A small sound classifier, trained from scratch: batches of 512, 26041 training examples.
Rows from block 3 of a small sound classifier, named by matrix and row number. Each number is 500 + 25 x the weight over its row's rms, rounded and kept within 0 to 999. All counts start at 0. Numbers have three digits each.
After each channel's rows are labels from the 100 clips, of 14848, where the channel reaches its highest value: "loudest band" is the band of the loudest frequency at the time of the peak; "top examples" is what is common among them. Only what is clearly more common there than usual is listed. The data: short pieces for a synthesised band: melody, chords, bass and drums. In brackets: how many of the 100, against the usual share in percent.
# conv: width-3 conv, stride 2 (model.blocks.3.conv.weight, 288x240x3, each kernel summed), inputs 0-119

conv.25:500495493489468548502488487523486520507515494482487491494446513500513504446508481487530496512489522490469512510487502505519466487509451495508482451488471482506517495522484513521506505478498482507487500470458423544490488434578548498483491511506478512483521486494511451529499531483486497534482487527493481456501509492476511519493501522467500511495498491476456496
loudest band: 500 to 1000 Hz (45 vs 16.4)
top examples: vibraphone-like (59 vs 10.3); melody instrument: vibraphone-like (58 vs 3.9); marimba-like (45 vs 10.2); melody instrument: marimba-like (38 vs 4)

conv.103:472521525453470489489523489479518508484495496560512509504496565506501468512501448516485515478484512491497511514461508526495507470501513504458509510523541518515477510534477533457436503503549526517502578474514514562487491492525535491455510497489486528461512490444490496468495519523466510508528543488464545568514545472492460481504510487496480497486483511476519521
loudest band: 500 to 1000 Hz (70 vs 16.4)
top examples: vibraphone-like (27 vs 10.3)

conv.96:512514489520533504486504486489487501503473516501497486495503513520500504498530483460501500460519510481507471511490504480502508506498511510535488481504448490491504467474493534504433470502507533514512478534494465512464487494502530494499504527554536500521493476505490536482483521531492513453510483561505486428511485491489537596476512502514542543508490485491498501
loudest band: 1000 to 2000 Hz (31 vs 7.1)
top examples: clarinet-like (36 vs 10.7); bowed string-like (34 vs 14.4); melody instrument: bowed string-like (32 vs 4.4); melody instrument: clarinet-like (31 vs 4.1)

conv.51:538506494518518500492510512518517472483535501516509503457502522543526534460491519493507488511483492519485517477495452436555509481479549471518531515499465492478473494483491519448538518486492494491463505507500437531486509476508529452552467509535516478528471498518520519523485500502511485486473508487510524463538454535462479507458494519534538529473518480493510503
loudest band: 250 to 500 Hz (52 vs 25.9)
top examples: marimba-like (37 vs 10.2); organ-like (32 vs 10.9); melody instrument: vibraphone-like (28 vs 3.9); melody instrument: organ-like (28 vs 4.1)

conv.256:508504504500503517560507476436529493489487510459501476533539522461501523523485521521468520476514504481558500492513464504521490490509507532539465464433461472507482494541546502529517507485429500490512490516501485487519481447526504481501493489522497516481522482507512499505479491537504504496493501484495546500488491490509560521507480524541505516495504508521493496
loudest band: 1000 to 2000 Hz (41 vs 7.1)
top examples: trumpet-like (34 vs 3.8); oboe-like (27 vs 4)

conv.7:504486530519493502528540504497516486497500494528492507506505497482495496506479507508482522492538523497493502506507482504520489528494508505473473521520496484502477502495539497520508492503474487482492470472515510497571498468505458494533505428498474488510492505498488554507501486477463516514505530493516517536480499510505511511507502507555527491479506496541483477
loudest band: 1000 to 2000 Hz (30 vs 7.1)
top examples: bell-like (45 vs 3.9)

conv.285:484512544505510533507506498500494507505501486534498510502574527513522489527512519492459483499489511508531516593580491507496481496500448492470491507496501483485494490499517496506533499529552491450511467493503529513499518496513509528497495484533525507516478501516494494489482535510524498477506491466475510490532510530509517497515510498497508517491495494505474508
loudest band: 1000 to 2000 Hz (32 vs 7.1)
top examples: organ-like (31 vs 10.9); melody instrument: organ-like (27 vs 4.1)

conv.162:505487528468530504492488513480488520499477520492512471490506495569535555498500494503519457508504481540522428509513549464493511522497491522488501501503506471478494488505522498505493510520530518530501565503557469515494468469526565524474518512503496500507481459477512517518504507509483497457501464546514511504452501518493534519515507478509531532493516471480491475
loudest band: 500 to 1000 Hz (45 vs 16.4)
top examples: organ-like (39 vs 10.9); melody instrument: organ-like (38 vs 4.1)

conv.200:528510489520487469497479488495476518470520506461535514505523518430483533512504499484562486501509484481460512510479476512471487521529490521503493495527477513487511500469567553506480494500502480578501495562483490465508468482475515500500457497534434554483513510513469519491543458514475510536528504495484491464467503481474510497487534524468482484517518513509447499
loudest band: 500 to 1000 Hz (56 vs 16.4)
top examples: oboe-like (26 vs 4)

conv.266:440497528501509516513466475493522485506470487499561510528507497474503431537461494499477520452487463525506507475474474489427466486510490502434483512527511522515485475486531493489454460502490501509483516517491476530493478546544500493493496482500472479509525480493468522499493415495509498495509465516441458445468494506499474523504503490521481484509463494482512501
loudest band: 500 to 1000 Hz (62 vs 16.4)
top examples: bell-like (40 vs 3.9)

conv.270:500521520484560404459475474499481491493491489472520494518495491555483513494488497519518508506481507516479468506514490507503501504529479488513492521502470535540515500484501447479506497507503475497509505529528486489484505466557540526511511506488488515455517489514494469532506488480512470523493491493498495489524474503509497491449518525514495455499502521493487523
loudest band: 500 to 1000 Hz (49 vs 16.4)
top examples: marimba-like (43 vs 10.2); melody instrument: marimba-like (38 vs 4); vibraphone-like (31 vs 10.3); melody instrument: vibraphone-like (26 vs 3.9)

conv.216:457495527506522485482540484498489499512482480534491521497496526543506490505473495527451499514518543533495471424499504520488512531441514486466493510533433468491504496418496496504487504499497541465527483496498516508473523513540507489504499487511516432541517511516503481500444512468514465493509516551491448457500467487477514517466492489527527489512480485498464491
loudest band: 250 to 500 Hz (67 vs 25.9)
top examples: sine tone (27 vs 4.1)

conv.48:468484451498492488501556520507503516495498496495498524489477497521506487522529515484523488509511500490475530502478497518522507530524476474469506491574515522499495510531465501440507548487486521470505466536504557525518533491508423474504462496432489556516539466495498489495534481496476499491497545488500494494519517513469473487504477494425561499465480487500499510
loudest band: 1000 to 2000 Hz (39 vs 7.1)
top examples: organ-like (35 vs 10.9); melody instrument: organ-like (34 vs 4.1)

conv.282:423507492504521481467491502497479515471464504464488518508495514516522519498499511505511503515495401502498508456496526518504430529478494501470478542490554553529499528496517489501463502484496493502518466515505529479477518483548492478501514495477438502525509546475423506490519478481498509501505522534482484529505516523510478542522491503486500485517512487511482491
loudest band: 250 to 500 Hz (70 vs 25.9)
top examples: key: B major (31 vs 4.1); key: B minor (28 vs 4.1)

conv.142:478492533494467511479493511509491451506501506504468505511547498480499434516521481537478535554495507492510537488514526474503482499511499535406476467524497511477483509506506497493474460488491519473488502468470473482514545502531515480497478444476470492514483497452518487503546518504482503497488523526462476473509471518509522513515472468520499472464472504512540492
loudest band: 500 to 1000 Hz (42 vs 16.4)
top examples: marimba-like (38 vs 10.2); melody instrument: marimba-like (29 vs 4)

conv.287:514497485493462543505501505485458528495533521469485497499461496485581487442492476474507493493480501499462510475500496501544483501479507509525493529510534487462517527503472523517466518497526523504476500514500489501540492499546503490500508495451540488497469468470491506499513513522473490520490512511535459482513522485482471463506476516504509470491496512506488501
loudest band: 250 to 500 Hz (63 vs 25.9)
top examples: vibraphone-like (39 vs 10.3); melody instrument: vibraphone-like (32 vs 3.9); key: G minor (28 vs 4.2); key: G major (25 vs 4)

conv.245:513518524533507477497503526525461469531502513524513504485477497553412518474535494491508516456497500506477503502473496487498534520512478493483483480532507511508484491463450481472503447522529493517552534483515496498460491502537502500529518499515500504492516488514494509522485450460473511496500497552427489495480473520475509504511477492490491501503494521499518511
loudest band: 250 to 500 Hz (87 vs 25.9)
top examples: key: F minor (29 vs 4.2)

conv.111:467511527515496499491491496509480531498494502489527495500465501483535482489522495496520473547498463478475522487497519473495470463486457490468494520499510509491479494491501534488517518511549501523495485484498486499504498530467468510503471498477523497487493506510496474509534504502512504509521500481575500486501471503510505486502482504465518524494498473509504481
loudest band: 500 to 1000 Hz (41 vs 16.4)
top examples: plucked string-like (39 vs 10.5); melody instrument: plucked string-like (37 vs 4.1)

conv.192:536495470503484509536495487505563468491496509498519468509543519555506521499531518516565504530501506522486487622537502486521499533517540515480482502490517511489523480517529485489503527516506494498470521525495494548509495446455527516501503488526453510515504491504480505510516478506503528516517533482436535524473516508494500506484511511503514514505493501498552522
loudest band: 500 to 1000 Hz (44 vs 16.4)
top examples: marimba-like (28 vs 10.2)

conv.149:527486535510506487485493502561503515532490506533498504511476490498362532490574495507508504491511516496504490552463495466448535565515510513488562503500499514513516509505544516484509507490488482496513522498540505561509498468482517514506514520516447500508514518500487519504488551487499521521507524482514495512483487509501518519503526508525480554502520513512504513
loudest band: 250 to 500 Hz (59 vs 25.9)
top examples: clarinet-like (30 vs 10.7); square lead (28 vs 10.5); key: F minor (26 vs 4.2)

conv.208:498495515494482498511484494479514494486486503478486463530519477479491518476505484532468521484466498530501466485502564495513494498490493474510543488504498458486523512515473470491507524489544536472482493505499499494490503530530499436509471533451533475485520434488502480525488500564495481474491506514508519511448446467506472508498482507502503509514479480509528485
loudest band: 500 to 1000 Hz (36 vs 16.4)
top examples: marimba-like (26 vs 10.2)

conv.56:498480481499514497506506486469503539508518497445488485557561455513487510547493468485495563507484522522515437500488538478492507498505506503509524489519525546472484478551484476465500509505473505485507505515540466481477478525459505531482451493536532496505521516492524460509508488530536458483498506492504500531511514480536496513503520466491514569465517472485470519
loudest band: 1000 to 2000 Hz (28 vs 7.1)
top examples: oboe-like (26 vs 4)

conv.144:445504520520504531529493511499509523491482495503522511509520482519418483548491491501508520482480499524476492546518486502471506478484487524436465513497474493482489496506531522480507482503587506537488555506466519478492495490519508530514517502484484515502491523498488520528469460530520466506525485506473526461517515556500508517510512499530500497508528502499550507
loudest band: 500 to 1000 Hz (41 vs 16.4)
top examples: plucked string-like (28 vs 10.5); melody instrument: plucked string-like (25 vs 4.1)

conv.147:490499518491503497481516482459521513486539507483482505513517515494542515529500457529502510520521500524495497470490497506519522501520511522446508517522473530494500487434464526508468497515468513510513479531511482463501519478504495518479501470506541489525485461451533517472538497413499519509492494491543457435475490470495500465555467459500511482525471538460507470
loudest band: 250 to 500 Hz (71 vs 25.9)
top examples: marimba-like (32 vs 10.2)

conv.174:511520495529536503487462565494501497464540505509497519481511530521496527467487514510477517489504517502477492500520515513483530440499484506482530510511494491468496499517493487532518500521490514560542465518568478485545506507535526543524524513495533520509520507509502544520561452512514500484487516502499504500491485528524522505493506517465506526531560492508487496
loudest band: 1000 to 2000 Hz (25 vs 7.1)
top examples: oboe-like (26 vs 4)

conv.15:469520484519429534495518479507506478511496494498507493501480494495433492494514510507514539514557482496494496515452474501449527518527497476535556478498508539438494490480481549473473447501503516499504514501509504523496501497477492467501493518525470509523472482523469558486497508490493523495502545512441488509495479489509499499487509505496498509498477517479543500
loudest band: 500 to 1000 Hz (61 vs 16.4)
top examples: square lead (82 vs 10.5); melody instrument: square lead (77 vs 3.8)

conv.218:489461504501510505526497484500500512531488542467458521409499514521485513465497521488504473460551493509507530494487495552493526475505522556440489495492502456495520506548501499459516452489508500536511519510483505524479526492536494460457488504499515495508531473481526498475517508502468509472521542528519523539491499507479493523510489467440506502497508478456516501
loudest band: 500 to 1000 Hz (38 vs 16.4)
top examples: marimba-like (43 vs 10.2); melody instrument: marimba-like (34 vs 4)

conv.136:496512527517520485497494497466509474530496504479514506485524503475483487515453506510586501513536507508499519437506499448452438458475498513500466470498481494528498495524491518468526527514516499519484547489494484477511509486510522492482505517448495471499503479468511473497472490514497495486497515535491448480525493481503493462498482458493485506497515479502494463
loudest band: 500 to 1000 Hz (38 vs 16.4)
top examples: vibraphone-like (56 vs 10.3); melody instrument: vibraphone-like (55 vs 3.9); marimba-like (46 vs 10.2); melody instrument: marimba-like (40 vs 4)

conv.228:498506500503529505515507502474468467462466509518490546519503485484509489519482524522559513472483476512538481513529509516446466485493522526489476486527511500481497475484535496464557530472484503492487515533447509558516511517473500487505546492502455571487481519499478514488485486490516521475478512505498492495543453493563494523483512472495510488489448518497528545
loudest band: 1000 to 2000 Hz (30 vs 7.1)
top examples: trumpet-like (36 vs 3.8); oboe-like (27 vs 4)

conv.217:537490505475476492524510515511439450471513505501475514492497476536468526473505497482471513453510488472481494464508480517517530507501508484500502488534465461485508518505390491504484505494500512523536528500550516465492516492510516499481502531517551484494434508498510495502470516520489496499503495491451464506496511493473497495538499492518513467497495518485523529
loudest band: 250 to 500 Hz (52 vs 25.9)
top examples: organ-like (27 vs 10.9); melody instrument: organ-like (26 vs 4.1)

conv.272:495495470529522435486483500510458467503520507429500528480496470516509511480502501494500496489516538485474539471518480422455516497480514519498532488554515503552485499487497437477480510495463462492522474496534488463522512495510489514579506504487507483494489469492490550502504507458505491511487482489524494521513524520494474499472506497484501464518488496513496489
loudest band: 500 to 1000 Hz (55 vs 16.4)
top examples: melody instrument: horn-like (30 vs 4)

conv.116:529522500526464486497495506474510546489524508490534534515500509458507494518480498473505522505483534489490523510489487504471479444539478505498508511520517533500471467562500485499517516531505498531515498501560507505545490500494530544525514483520521572515501500518475530507525495604516523480510519504527510516501500509490540581477565523539540503514534502499497501
loudest band: 1000 to 2000 Hz (44 vs 7.1); 500 to 1000 Hz (43 vs 16.4)
top examples: oboe-like (53 vs 4); trumpet-like (26 vs 3.8)

conv.154:505495517517500471456477387516484495470501497509485482462500461493519521472482466519499510511514493495501511486504511524499554510505492496487505518505484482482493492517504518508488519485513482502462504481555505516509457453469542484515482498484555474532501529527518542514495520520501500514438490478523484481504447459519508516491502521503482482523536526483496499
loudest band: 500 to 1000 Hz (49 vs 16.4)
top examples: vibraphone-like (34 vs 10.3); melody instrument: vibraphone-like (26 vs 3.9)

conv.268:553516511501471500538500517503549503496491488495478515504458503510431553471492490522473500519502538500517511502502516479462496480504575486481514512550490412496485519468545488484500498516485503450530526483519539504501500451445510514504498473493474519479500508493483475516511485504501492484511493439548512510492524520497475511486454492517527480492504502505530467
loudest band: 500 to 1000 Hz (47 vs 16.4)
top examples: organ-like (61 vs 10.9); melody instrument: organ-like (60 vs 4.1)

conv.264:479503502509518431526512498510481503481543495497510516515496500509516547502496486508543483508464544495515476489518514461517513531464502466486500488499439492540488501498499503500500523489463517518508495625542458509508503528482459523494492482500529510517470498513476494501537489455547485510501481509497480449515505484506520530472515492513515512485503498505489517
loudest band: 250 to 500 Hz (71 vs 25.9)
top examples: sine tone (26 vs 4.1)

conv.127:533506508488490526509494528483406522488435492461534565505503498532480501516509540508505501490511501515473527486549502457471513487520494519503497490533496455500475468510519489513494524514459493512517487496466491493479511496502460501470482505532437521479519484512474476509508543538516526471505479506525493559491541470518504506518488465459518497513492448480499527
loudest band: 500 to 1000 Hz (46 vs 16.4)
top examples: plucked string-like (42 vs 10.5); melody instrument: plucked string-like (41 vs 4.1)

conv.148:508502517491515511531482494488504495507523483514531491486433498492469513473502487528482530515514558472445500462489532468469508495486467477531578483512509444450497496484516518498509488487502495496466534494522494473490517467419511495489510516461489478476470533470507566524512501502494518527500453506511521541499500491497465511497575517526480468488489549480520489
loudest band: 500 to 1000 Hz (58 vs 16.4)
top examples: square lead (29 vs 10.5); melody instrument: square lead (25 vs 3.8)

conv.234:538514471482507506474521532501481478496493506465503491483488529498499503519454501490507500518503511499538502428495521509523476479481536486502497524526485492513468500490418496511482497499526528535515582484534452531503512513514463520509517483539518511460463512498499521463495607521509500482488511517551493515512493503511514496498519501497505513490530492508499517
loudest band: 500 to 1000 Hz (38 vs 16.4)
top examples: plucked string-like (27 vs 10.5); melody instrument: plucked string-like (25 vs 4.1)

conv.182:511490505464514467500489490459492505518458489527489454501519478495487463502506486482473482505481488517519466521468474479447466501527507505499527482513551532498504482510515505460513486509527528429464515480543524472491482518463500507408525493511534493447514441510485485495518497534509482477493540509475510499469546475496481516480460469484504505466469511470506528
loudest band: 500 to 1000 Hz (62 vs 16.4)
top examples: snare (71 vs 32.4)

conv.246:500525531503484496496510512533491491505505505542511490488493516534498548501523481522496502503472454526518511545521511469501535525477525499499483497461541456500487498484478493479454505531475467471468504493503507483472488493438527504504523466537492467501502471502498519503478514490492474505497498490484518500483511495515509494535519511493496477508496512509516502
loudest band: 500 to 1000 Hz (50 vs 16.4)
top examples: organ-like (37 vs 10.9); melody instrument: organ-like (26 vs 4.1)

conv.177:510509486495494524514512504525510476499494494494478490488480490527478502498499515515456505489498519458483457495508522481503522527456464479510552504443544500451520490489482456552480507465479500479524514486491513506498489486500463505534475500453522495518513531504463525519509485539500498492500475522461523550550547509515485513479501520498530453469516471509496504
loudest band: 500 to 1000 Hz (81 vs 16.4)
top examples: sine tone (32 vs 4.1)

conv.37:523509492528461481492450482497446511519489505496536517516535549509520458515572499489540524494491480499517508558528520502501509531501487488499478480483556473530534495537472500499498506519544508524500513534441501498507536501500520509486507544575523582473463476507494483495518517555517535491483505508516572500526503501509527528523455501513490543487482508504486499
loudest band: 1000 to 2000 Hz (40 vs 7.1)
top examples: plucked string-like (28 vs 10.5)

conv.69:501509500458506449503466503504503505491496480484532467487528507516500520478566503463507487505506507483503456504550504525516419506521527491441510519555511502497514507508528499511497523492546531498539489556502503543542502513502532506482517481532493476467519498519500483501492534533492495507501505484496498483475497482493486502483470513511483488537531490466522521
loudest band: 500 to 1000 Hz (53 vs 16.4)
top examples: vibraphone-like (46 vs 10.3); melody instrument: vibraphone-like (43 vs 3.9); marimba-like (42 vs 10.2); melody instrument: marimba-like (37 vs 4)

conv.271:530488493461522498511480459497481532463511523498486481430514508513536533482544487487540462532491482507495476539503521549534493504527518516508498481487491494502510499543527525504509502465521516532507503488510519536469479469542538491446503514519515510528491535462519493504503524526446506491465472512536519508483496510478519496489509491468497478494496485408484494
loudest band: 1000 to 2000 Hz (43 vs 7.1)
top examples: organ-like (29 vs 10.9); melody instrument: organ-like (27 vs 4.1)

conv.112:501488527496495498512435472525465470492495479502521482483531497504493452521502475506475502484481484498493501514470468476515494544486493489490456494510484526502518482515444499469460492466512492507454519438490504498475506487504517483471509509497504510551494497485510490502489470506519502489504483482404491479487521516486492497503489542502526467471492511453531510
loudest band: 1000 to 2000 Hz (26 vs 7.1)
top examples: organ-like (64 vs 10.9); melody instrument: organ-like (62 vs 4.1)

conv.203:480490519488523456475501476504451517517525488493459500498503516511537495489487488487533499536468487509529488531536527475509507515555524492501547498517560542505497471522493510514506483482492524521518505464534533500506491475557505483501505555505504499508526525502473522479542522507506501447460512511538498510433504524480508495490527525478542540488497516415501512
loudest band: 500 to 1000 Hz (38 vs 16.4)
top examples: organ-like (30 vs 10.9)

conv.0:503501505503499497496520510539523492510497508521456467523570536505501522494531515491528500517535490513486493505502489502555521524500499497543529521479508535512514499491485510513519504495457482496525439518494519504527509474477435510500501547491434525501501551492509498492508490503484514492514547512442517528502455492505494505476529495497508541500470458506446509
loudest band: 500 to 1000 Hz (60 vs 16.4)
top examples: clarinet-like (51 vs 10.7); square lead (50 vs 10.5); melody instrument: square lead (49 vs 3.8); melody instrument: clarinet-like (49 vs 4.1)

conv.212:433509491515531499493516518524500499444511483484541502486501454488524558521487521472516481455498442485555495514510466505478478527471497485554498493478537550499539509487520490511487519502536478555486495527457525446547494475506495436510498510459475501497442536515487503485475506502487484515503501494495459489504470500473463498499530505507487469468501492511496493
loudest band: 500 to 1000 Hz (37 vs 16.4); 1000 to 2000 Hz (29 vs 7.1)
top examples: clarinet-like (28 vs 10.7); key: C minor (27 vs 4); key: C major (26 vs 4.2); melody instrument: clarinet-like (25 vs 4.1)

conv.55:511492491470505513495508537468487498535442489480441455482477484504506504553495542487510485512511478516530477487517512488490522501525493510489504486483501497507496476542505456512544531497491492484521505476555521488515448505480492486470498469474454478490488513494491438553472528534483495487534485520494507502481486490489519466498486490458511490525506446467463478
loudest band: 500 to 1000 Hz (37 vs 16.4)
top examples: closed hi-hat (59 vs 23.7); melody instrument: horn-like (31 vs 4)

conv.66:475508452503514534513501506464478511556546499490492502501455475490459478503448510494502503547503482497498491515443508498405520454503454506510486489457514512495491492440448498511513485508420484509492503481498488510513496509468509509505504489565500502496526501507482506489536518486503507516512502512461463499501475506511460503528467489479496522514501505521494481
loudest band: 250 to 500 Hz (57 vs 25.9)
top examples: square lead (40 vs 10.5); key: E major (31 vs 4.3)

conv.279:507473502505527479502509495474509515516513515497493503462496511485523502487521477485541445496480499502499480496523496479512534500526486500516548529539500501445439498482515557505492537526552535506485573558533493507519498563485523547490515540596505513525507473498477556468528507473506486487476525491504480498485523487486518530468495483495505508495517509472534498
loudest band: 500 to 1000 Hz (56 vs 16.4)
top examples: square lead (47 vs 10.5); melody instrument: square lead (46 vs 3.8)

conv.14:451528483511501507464531503527457502516495478511486478526546491549507480510523526515536487518510446518548470559502536513548497494508507496493467538453527519510510498498494497545503499519501521519505512502539503505494491493500459489508489453496471533511523486499455500502490438490504516503530491523450526510494478532517513503512511506488504486509544488516464501
loudest band: 250 to 500 Hz (55 vs 25.9)
top examples: square lead (35 vs 10.5); melody instrument: square lead (33 vs 3.8)

conv.170:472521500497479532488535502460589513499565491495526466484454518532517506514447486489449484539504552495505476456543497478559504485475498492466539467517453458509467502488469541458544535502500535493501514516507461513486510507481459528497476507493550503485518466487506475481499507496517499481497512476518468522524535502488529528481509493507469509481511514508531505
loudest band: 250 to 500 Hz (61 vs 25.9)
top examples: vibraphone-like (43 vs 10.3); marimba-like (39 vs 10.2); melody instrument: vibraphone-like (38 vs 3.9); melody instrument: marimba-like (25 vs 4)

conv.145:510453511480504495487518477482491496484471538490494481473461461531500489488510470479507488520500539484497499462462535497465534511528505480498519505550515501521482480507490515476489515485535508511510514455539508512487484525535494509458507498474512483503500445520482507528525484511464505512464569550540497499446445490507469488498545492454482552500487493437496509
loudest band: 500 to 1000 Hz (41 vs 16.4)
top examples: vibraphone-like (35 vs 10.3); melody instrument: vibraphone-like (32 vs 3.9); marimba-like (26 vs 10.2); melody instrument: square lead (25 vs 3.8)

conv.109:507503510505536486508507477492509499453489514475492543467532481478490476532420503485448496511513509508486490475493498455509502479486516503492503493525444506473474500483496501508485485509504549481491511490463482481484488512489486501512512510529480503498491486502488496553465500545515502496499526513463479464492518519499494507467484482545510447490507459467516543
loudest band: 250 to 500 Hz (58 vs 25.9)
top examples: clarinet-like (45 vs 10.7)

conv.80:498501529501531470506514483481493482507476485513472485490491466416481474510492522485493482485514546521481486446458482462482514496497482475555515482574521519529485490492499552509489440530492506493485515473508493499517479536498519513508513516521494486497477481495471540506484485484499493499516545516450494547482502467471493493446539477498504507496505489454501489
loudest band: 500 to 1000 Hz (52 vs 16.4)
top examples: square lead (79 vs 10.5); melody instrument: square lead (78 vs 3.8)

conv.10:447514452491479493482539536485522506514524500504480487492509511497493536505513542506473509484490519523500482481493513498492512492537495511481556544514544490487475459452459463495511526496507530482515512524562523491470518520501488513509537500512510428524493476503504477524505482506519502456512546499498509547502495508511466454502503471470474501519472506491501514
loudest band: 500 to 1000 Hz (68 vs 16.4)
top examples: horn-like (50 vs 19.7); melody instrument: horn-like (40 vs 4); sine tone (28 vs 4.1)

conv.97:491471524493503488518488489505523519524502530496513504493515488516523518477515506482513471478524508510484495517534493451510437512529521518532519487470507526506500513508523518510525548485487491440486483532518493505535494512493508499482484522504492497517512426495542482475506550464490503526482488457517526477492544454490478488513488479511489496509498493491461501
loudest band: 250 to 500 Hz (66 vs 25.9)
top examples: kick (97 vs 64.4); drums (97 vs 64.5); rimshot (44 vs 15.8); square lead (28 vs 10.5)

conv.238:496520515557533505445478440503513480501489474492494465484526484506508504523503484500539455525540498529515508526501484514527524515515498469500496513501502486458517512499502493512527492534534521499460473523506534525439474501487511534512446498556514508513491507542534473523416497476493533471461525508517513498503457510486512507513473505522498519472542498503518506
loudest band: 500 to 1000 Hz (36 vs 16.4)
top examples: closed hi-hat (54 vs 23.7)

conv.120:457497464501515469490540513453470469506525516492506510504429477516496466473451499507478515512498572466488502467519493469488504513496431498481558499474490527531505505473446506507492529486445497469482495456490484533496534527493460511510500538525535502511457500469506512469508539446544501500495480491499502526521540503523465474540492485486482486491481508533507534
loudest band: 250 to 500 Hz (80 vs 25.9)
top examples: key: G# minor (26 vs 4.3)

conv.87:471532502455525516505519474497498497480508494502496482502480491499469528516446521520525513531509492497522476512484517511458511447529508506486539481524560564476490481510499470476520480478509507492395524503502540593487522497513492473492502495490497498509441524493479488506558506515481561468518516506500459549521497480508474500536503508483517482493491519473530514
loudest band: 500 to 1000 Hz (78 vs 16.4)
top examples: vibraphone-like (42 vs 10.3); melody instrument: vibraphone-like (32 vs 3.9)

conv.1:464511489501500487494522495504501504488548518478520505500496527502531473525500505510506491512485543508493502444575480466521448543493493507499553529513492494526510521428471478520502590508503498487444481542536493449505502518507526533501501527521515468525472511498517491488516511450549493525500476502497493450526498488503485522515386491526481477546527519495519516
loudest band: 250 to 500 Hz (97 vs 25.9)
top examples: sine tone (44 vs 4.1); melody instrument: horn-like (32 vs 4)

conv.85:525501495524527475491490496532474464505471471499526496515485490520467518481480524531498555463517469524455505503480524528486495473526517470502506524538478493489455471502510443496473461510494521476499483503488497513473527502562530498488507492513468492548453479512501500539508506491504511501455472516518505464475497526536485503503510491503486526507487484504496542
loudest band: 500 to 1000 Hz (37 vs 16.4)
top examples: vibraphone-like (55 vs 10.3); melody instrument: vibraphone-like (52 vs 3.9); marimba-like (42 vs 10.2); melody instrument: marimba-like (35 vs 4)

conv.186:576532547496524499517515490541523498521491498520482498485507517504516511469485510533490500478514477490529496509506508581518538495524550515538485555547496497525509507506545475481514494506560497551508527503514493493492531496564508505513493530497523515528521516495544492508464513519503501487492487496543539536508491536514530519494473496496517523480490517508487501
loudest band: 1000 to 2000 Hz (25 vs 7.1)
top examples: melody instrument: bowed string-like (28 vs 4.4)

conv.163:472484494513490514496464459553466463504470490501498462496536505471508472465482472475502523476509451471538521497481487508471473481502477473496505444506527467458528511483467457529478472497514497484395497455464512515512468509500510460490491475479514467484479496492491490521490481512507505515483526492512507497475503480482471497506437524503445494502499499500489516
loudest band: 500 to 1000 Hz (35 vs 16.4)
top examples: rimshot (52 vs 15.8); vibraphone-like (35 vs 10.3); melody instrument: vibraphone-like (33 vs 3.9); drum pattern: march (26 vs 5.4)

conv.160:473517533506484483497537499580506495476479496595454511492443495484497463502513530498480505487492405501496531476441504528484506492537510495491471547525505503491490519522488479504484500496533498508478498453521518533509515531547489491500518472498521506559476523489495475508505474514444517498492495529514489506487497509519503525507498516488521502509520519476480506
loudest band: 250 to 500 Hz (52 vs 25.9)
top examples: vibraphone-like (30 vs 10.3)

conv.42:512509452505500510489526509501495437473490495490532474513461511542556485501480531539524521450491474516543502498505490509527521499504493506495469492489515515506493497489494491463494520513518509563490542509525496483497488528510509497515500510420538505508484517510495528510487495516504510507505496529576495486519483496521507492467532502509501472502508521509536504
loudest band: 1000 to 2000 Hz (25 vs 7.1)
top examples: organ-like (38 vs 10.9); melody instrument: organ-like (33 vs 4.1)

conv.219:503521514500506522486507532520512505490501504488504487503482509547501527482492517494516469505517489496474505489502500491545490497496522472496489504483495493495500485487514474545522560520499500490480495519478487579488459485524600483520510507496467481478486492513520489519462473515516494468477550513511482522516459497515484489499512488484498480489480449493464532
loudest band: 500 to 1000 Hz (53 vs 16.4)
top examples: vibraphone-like (70 vs 10.3); melody instrument: vibraphone-like (69 vs 3.9); marimba-like (38 vs 10.2); melody instrument: marimba-like (29 vs 4)

conv.29:513475515510536505496493512500506499504500508480483504444553517522493471501484504456530455496518516493506525499493507451550509496515532512458476514493438482503484520486504500492509475479490525490541506493456500549493518459538513531514530490469493484458481476468550470497501483468500513495497541479527501497528497539512518471486500499521536502480490488494488535
loudest band: 500 to 1000 Hz (35 vs 16.4)
top examples: vibraphone-like (69 vs 10.3); melody instrument: vibraphone-like (67 vs 3.9); marimba-like (34 vs 10.2); melody instrument: marimba-like (28 vs 4)